config = dict(
    fusion='prefix',
    decoder_tie_embeddings=False,
    batch_size=48,
    final_lr_fraction=0.01,
)
Rows from block 2 of the image encoder of a small image captioner, named by matrix and row number. Rows with one number belong to one neuron. Each number is 128 + 32 x the weight over its row's rms, rounded and kept within 0 to 255. All counts start at 0. After the name is the row's rms in percent of the matrix's.
After each neuron's rows are labels from the 100 images, of 14976, where the neuron reaches its largest size: "lies over" is the class under the peak. Only what is clearly more common there than usual is listed. The data: rendered dice on a table.
# gate: MLP gate (encoder.blocks.2.mlp.gate.weight, 1152x384), inputs 256-319
# fc1: MLP up (encoder.blocks.2.mlp.fc1.weight, 1152x384), inputs 256-319
# fc2: MLP down (encoder.blocks.2.mlp.fc2.weight, 384x1152, transposed), outputs 256-319

gate.371 085 [133 119 105 125 168 123 115  76 140 152 107 135 112  67 142  95 185 161 103 121  51 156  82 129 121 187 117 186 115 160  97 152 117 135 155 234 111  99 109 148 162 127 168 136 143 129 122 155 112 131 154 149 172 142 119 143 101 145 143 133 134 161  53 101]
fc1.371 082 [163 156 147 128 148 157 119 107 149 148 148 147  32 131 104 117  97 162 139 116 116  50 151 144 109 110 131  74 135 150 121 125 139 147  92  75 131 139 134 219 139  69 143 100 110 152 117 131 125 151 151 165 148 125 112 125 135 169 129 113 122 125 144 125]
fc2.371 101 [117 175 153 128 106 111 137 146  84 115 117 121 148  92  99 114  84  89 133 142 126 114 116 129 125 191 110 105 108 170 121 122 138 166 115  95 171 136 103 150  71 133 130 134 137 153 153 188 148 151 131 104 127 117 153 168 172  93  97 149 186 188 101 170]
lies over: die with one on top

gate.725 100 [ 50 145 140 126 149  69 164 111 153 100 133 117 123  94 108  91 161 139 121 147  89  46 160 144 124  82  94 143 166  92 142 131  76 152 157 157 141 197 183 109 110 126 139 170 139 177 145 138 131 106 136 103 178 123 126   9 120 149 102 130 149 143 148  79]
fc1.725 098 [141 123 179  86  80 147 141  78 161  77 138 124 185  72 141 126  73 134 152 118 116 127 151 154 133 192 132 122 110 139  75 170 182  86 103 173 103 126 158  98 108 151 166 155  90 141 101 124  76  89 117 126 127  57 180  99 115  92 186 114 130  88 141 122]
fc2.725 104 [178 148 142 186 167  62  72 168  88 128  85 104 121 120 119  88 133 124 185  88 158 128 124 109 146 165  31 141 146 156 148 125 131 150  82 174  85 118 114 158 138 106  82 103 145 160  93 108 101 147 120 142 127 205 125 151 146 160 180 205  67 229 157 151]
lies over: die with one on top; die with three on top

gate.495 101 [130 121 105 128 110  62 143  68  90 111 122 136 122  87  94 173 142 157  74 132 103  71 127 117 135  95 113 149 112 101 127 135  99 121 134  66 129 111 136 131 222 178 140 136 164 110 122  62 138 164 148 114 101 108 128 141 166  88 123 101  92 149 183 144]
fc1.495 103 [ 99  64 142 164  96 106  98  92  95 147  79 124 142 137 124 100 146 109 130  94 138  91 128 119 142 116 114 143 139 104 133 189 144 173 151  90  89 103 125  71 146 140 127 153 137 153  89 132 125 118 113 123 136 137 105  95 135 145 122 116 130 172 160 145]
fc2.495 104 [166 100 123  93  80 101 119 132  97 147 113 119 118 137 104 198 113 123 147  98 140  89  78 142 155 133 116  92  58 150  97 162 179 162 134 122  97  94 108 149  82  90 115 123 113 102 144 145 118 180 112 130  82 188 133 113 132 137 157 159 160 131 116 126]
lies over: die with four on top

gate.167 101 [136  90  80 138 118 164 196 122  50 137 128 106 111 141 170 147 100 150  87 130 126  83 193  92 124 184 141 100  31 108 104  99 125 127  92  77  67 137 166  91 170 146 121 144 164 137 176 118  96  93 149 157 168 125 121 142 144 130 138 147 157 116 172 146]
fc1.167 100 [132 124 124 183 163 126 164  91 117 110 150 125 120 104 167 134 119 149 160 135 118  42 179  72 171 135 121  73  60 141 108 130  86 122 209 171  61 113 171 104 177 118 138 121 161 114 140 157 137 125  82 195 105 122 146 104 108 116  22 149 121 131 115  91]
fc2.167 099 [155 148 143  93 164 102 187  83 207 123  96 157 114 101 149 199 131 128 157  49 118 115 122 152 125 117 161 163 173 149  87 100 172 130 110 132 106 121 137 174 149 106 160 139 165 155 159 148 119 120 138 134 108 103  90 162 132 131  81 172 135 112 119 117]
lies over: die with four on top

gate.437 081 [103 142 153 141 103 145  84  38 123 146 112 102 135 150 126 131 141 100  95 163 170 112  53 103 153 113 171 108 120 163 127 121  59 131  83 170 110 132 185 212 117 108  83 137 126 142  69 140 204 199  98 134 147 140 148  81  59 116 112 168 123 114 124 149]
fc1.437 086 [128 155 176 132  87 140 120 158 112 149  88 132 126 117 118 132  81 135 156  95  80 122 123 165  75 125 155  95  81 122 150  96 103  90 167 144 125 104 107 178 131  93 108 131 141 104 159 151 151 157 147 141 150 131 116 145 138 158 120  91  93 107 117 162]
fc2.437 098 [191 136 165 130 110 134 114  92 129 109 172 170 130 132 157 122 147 135 125 153 106 109 168 111 126 148 114 128 198 137 135 155 144 125 119 103 135 120 111 106 137 103  72 120 118 182 164 155  76  87 121 108 124 164 128 165 120 100  78 151 119 131 106 126]
lies over: die with four on top; die with three on top

gate.686 095 [143 156 136 106 109 207 134  87 162 126 124 141 134 106 142 121 111 138 166 102  95 104 102  75 123 162 163 116 108 134 153 103 151 108 136  76 154 120 105  86  70 123 152 157 154 136 169 124  89 131 232 186 188 147  87 108 110 161 133  56 130  78 111  70]
fc1.686 098 [148 134 169 123 133 115 145 116 106  92 186 156 118 120  91 103 179 100  94  92 158  88 113 151 135 148 188 136  81 139 145 147 171 119 147 167 153 104 135 124 115 114  94 150 139 134  88 145 177 162 166 145 140  96 110  83 123 139 127 154 163 135 178  76]
fc2.686 100 [143 130 202 137 200  60 117 158 107 145  91 129  96  88 159 138 124 134 112 135  80 116 115 120  86 165 201  99 139 191 132  89 127 135 162 171 121 182 149 143  78 104 121 133 117 102 142 116 114 107 112 117 147 101 118  49 165 165  94 139  71  96  86 114]
lies over: die with two on top

gate.354 087 [137 126 154 121 170 120 158  89 142  96 110 106 141 156 214 138 142 137 201 105 139 120 170 129 131 171 200 111 143 169  69 149 137 163  67 148 141 129 127 176 128  99  64 158  61 123 154  95 163 157 137 119  80  99 110 153 145 100 189 158 119  83  86 191]
fc1.354 091 [147 104 155 164 111 151 145  79 156 110 106  73 154  90 124 102 125 130  96 115  80 106 103 123 117 139 159 157 155 144 157  50 132 190 119 206 159  68 137 170 104 107 113 128 135 141 131 175 106 122 137 102 125  69 182 121 136 130 164 153 149 132 130 167]
fc2.354 088 [ 88 143 116  73 143  83 108  96 145 163 102 140 108 127 131 116  73 136 135 160 115  86 142 144 108 178 123  88 128 100 106  92 122 115 154 155 179 120 166 145  59  96 146  99 131 163 101 120 125 129 143 123 181 112 151 130 118 123 117 111 121 115 141  94]
lies over: die with two on top

gate.710 103 [ 87 113  87 111 124 128 162  80 157 142 155 179 169 120 163  86 136 140 165 128  93 171 114  82 175 139 104 179  90 108 118 145 128 133 170  91 101 199 135 148  78 136 100 117 107  89 100 131 146 137 179 177 132 145 112 154  70  95 195 139  97 190 103 105]
fc1.710 107 [136 167 136  99 103 122 110 181  99 151 110 147  97 118  82  83  76 138 147 120 168 144 158 157  39  94 137 151 147 148 194 155 162 167 122 211 120  94  81 107  71  99  41 173  87 114 161 103 112 131 127 166  87 100 160 110 237 143 117 178 165 102 103 169]
fc2.710 106 [149 123 101 129 116 137 165 142 149 146 119 159  33 138  95 145 114 123 116 189 115 119 187 174 163 145 169 140  70 135 198 134 109 178 135  85 156 115 165 171 152 110  99 141  81 141 115 132 163 103 108 129 102 155  78 170 192  96  99 113  79 104 141  99]
lies over: die with three on top; die with five on top

gate.767 099 [129  79 148 111 201 164 127 178  82  99 143 140 145  92  97 164 114 173  90  96 190 105 105 122  87 124 105 106 126  92 119 145  83 114  89 153 178 134 162  80 152 143 159 164 166  87  78  75 135 142 116 151 145  79 238  74 132 132 134 154 136 131 146  94]
fc1.767 098 [111 145 132 132 163 100 214 157  58 162 118 157 129 130 153  98 130 135 113 131  41 145 124 162 204  92  81  98 134 113 170 128 139 156 176 117  87 132 136 114 135 147 149 108 151 188  90 108 102 110 148 151 122 138  96  75  60 117 170 148 102 115  93 141]
fc2.767 102 [143 157 143 148 217 138 161 161  94 132 100 166 121 129  86 126  96 169 165 129 169 151  93 144 126 152 137 129 101 138 159 175 139 127 143 115 127 175 109 114 111 147 128 128 118 125 143 129 159  85 157 118  99  98 105  89 111 130 132 123 121 125 155 137]
lies over: die with six on top

gate.635 097 [159 168 136 142 199 139  76  53 112 117 158 104  96 153 120  72 166 150  90  61 131 145 112  87 125 107 111  88 163  84 202  93 122 117 105 116  88 146 106 124 138  99 106  99 151 143  71 127 135 106 151 155 120 138 126 170 155 155  81 146 130 110 112 122]
fc1.635 096 [161 134 176 110 104  79 109 153  96 103 114 132 104 128 145 127  92 154 123 177  89 151  95  96 136 139 173 126 172 196 154 147 158  93 137 157 176 131 110  85 113 123 165 164 123 145 107 117 117  86 133 105 153 132 156 130  75 124 132 158 116 114 135  75]
fc2.635 096 [146 163 140 144 130 121  76  86 120 102 112 210 143  91 183  84 109 133 162  98 125 130 123 131 130 122  86 128 132 105 124 137 131 184 122 188  83 176 137 166 112  96 109  96 108 164 168 132 208 106  83 151  76 161 122 114 187 140  93 156  90 163 105 134]
lies over: die with two on top

gate.394 100 [119 126 173 148 122 116  97 131 106  73 155  79 140 110 150 103 169 158 111  64  98 144  76 151 124 150 128 123 102 130 172 182 131  97  98 100 135 142 124 134 136 110 170 157 116 126 148 166 155 111 171 134 167 126 118 104 166  86 177 120 120  91 136 127]
fc1.394 090 [131 131 123 168 155 107 176 159 108 129 117 139  96  97 138  98  44 161 140 156 126 131 183 101 134 109  94 179 137 155 127 110 149 140 198 207 138 120 107  90 104 131 178 100  69 193 130 117 101 118 174 155  91 142 101 165 149 157 137 202 126 109 126  88]
fc2.394 091 [ 37 152 147 129 112 104 163 152 135 136 116 115 107 125 125 152 163 120 183 163 182 155 121 125  97 108  99 167  94 101  93 128 140 159 164 125 128  79  96 135  72 106 150  57 149  72 144 121 148  60 175 134 124 171 107 138 168 106 150 115 148 107  90 114]
lies over: die with six on top

gate.726 098 [134 111 142 100 145 187 172 168 127 116 160  83 151  78 151 142 153 167 136 127 147 131 221 118 128 140 180  97 154 145 125 147 136 109 137 126 135 118 133 161 149 183 179 104  92 177 143 133 151 122 136 130 141 119 131 142  94 147 147 108 158 113  55 122]
fc1.726 099 [107  61  99  80  75 175 137 143  93 172  93 148 104  75 128 110 108 106 177 175 149 137 142 105 161 103 158 107 162 174 126  76 134  88 189 130 154 127 102 126 112 129 153 135 172 104 154 142 144 145 107 108 143 134 155  67 108  92 139 127  61 109 188 147]
fc2.726 098 [149 119 165  79 167 132 172 108 145 167  79 100 217 164 116 129 164 112  95 166 123  93 150 209 124  81 175 166 162 146  89 194 139 167 106 144 125 146 188 101 147 133 111  92 135 143 123 121 159 107 127 103 128 108 111 132 145 119  76 154 118 168 177  98]
lies over: die with three on top; die with one on top

gate.416 098 [127 117  98 127 205 180 168  98 123 181 129 151 134 114 155 121 148  98 156 159 147 138  89 132 143 158 150 139  84 138 141 107 174 109 122 195 152 103 130 158 130 119 152 129 106 107  80  98 131 112 147 125  81 156  76 178  50 151 153 125 114  93 125 141]
fc1.416 094 [166 115 131 148 116 176 158 158  89 132 141 127 116 111  97  96 100 149 114 164 135 143  65 136 128 178 149 159 148 146 124 198  76  77 185 135 144  99 126 122 145 124 142 136 133 149  61 152 129 111 110 129 154 123 162 114 115 187 155 150 146 124 203 144]
fc2.416 094 [ 81  88 132 117 157 153  84 132 173 136 124 129 185  80 127 187 137 199 172 208  98  97 111 143 159 132 121 149 132  99 129 185 117 175 154 176 129 107 161 150 108 150  65 151  89 103  90 148 163 175 124 127 172  91 139  80 152 125 142 119 172 158 127 114]
lies over: die with three on top

gate.444 089 [163 146 133 165 181 112 163  58  67  88 197 182  91 163 118 140 104 163 116  92 104 146 112 186 118 109  88  70 125  85 157 107 161  84 116 117 106 167  88 147 115 157 123 119  59  92 136 120 133 110 135 145 159 112 173 126 118  92 107 147 134 142 135  85]
fc1.444 082 [152 119 141  92  95 158 125  80  85 130 178 163 119 167 172 184  65 106 116  53 136 118 133 170 142 134 129  77 169  91 113  96 152 138 134 104 113 137 148 125 153 122 185 176 159  90  92 164 111  74 176  93 102 160 164  99 150 140 180 104 132  97  95 119]
fc2.444 093 [154 173 143 105 123 140 148  94 139 117 169 133 166 129 105 127 128 100 102  76 153 145 131 117 125 145 172 113 145 130  78 158 127 136 133 166 127 130 145 142 120 150 142 118 107 116  82 194 115  97  69 152  96  68  82 137 152 216  84 144 175 117 124  68]
lies over: die with one on top

gate.4 085 [149 151  78 157 131 120 116 122 143 155 120 136 121 133 156 156 111 160 140 123 148 145 161  97 134 131 157  98  85 147 107  79 118 126 113  72  92 111 146 197 113 136 164 139 146 161 165 136 170 168 125 116  81 136 102  93 130  79 133 103 135 151 104 139]
fc1.4 088 [164 116 165 124 193 132 129 121  92 160 121 104 121 171 180 122 147 141 120 133 132 102 169  97 184 146 164 115  76 143  57 132 147  97 108 131 102  97 121 150  62 185 185 147 142 126 155 105 119 117 123 139 133 108  82  99 137  65 111 128 132 114  91 115]
fc2.4 100 [161  89  61 143 126 116 136 134 128  80 115 147  59  92 102  81 152 118 116  98  68 117  92 116 117  97 128 163 130 139 168 182 143 161 109 125  83 121 166 104 165 113 108 122 119 121 172 124  93 162 142 168  37  99 163 134  96 126 159 154 141 158 153 119]
lies over: die with three on top; die with five on top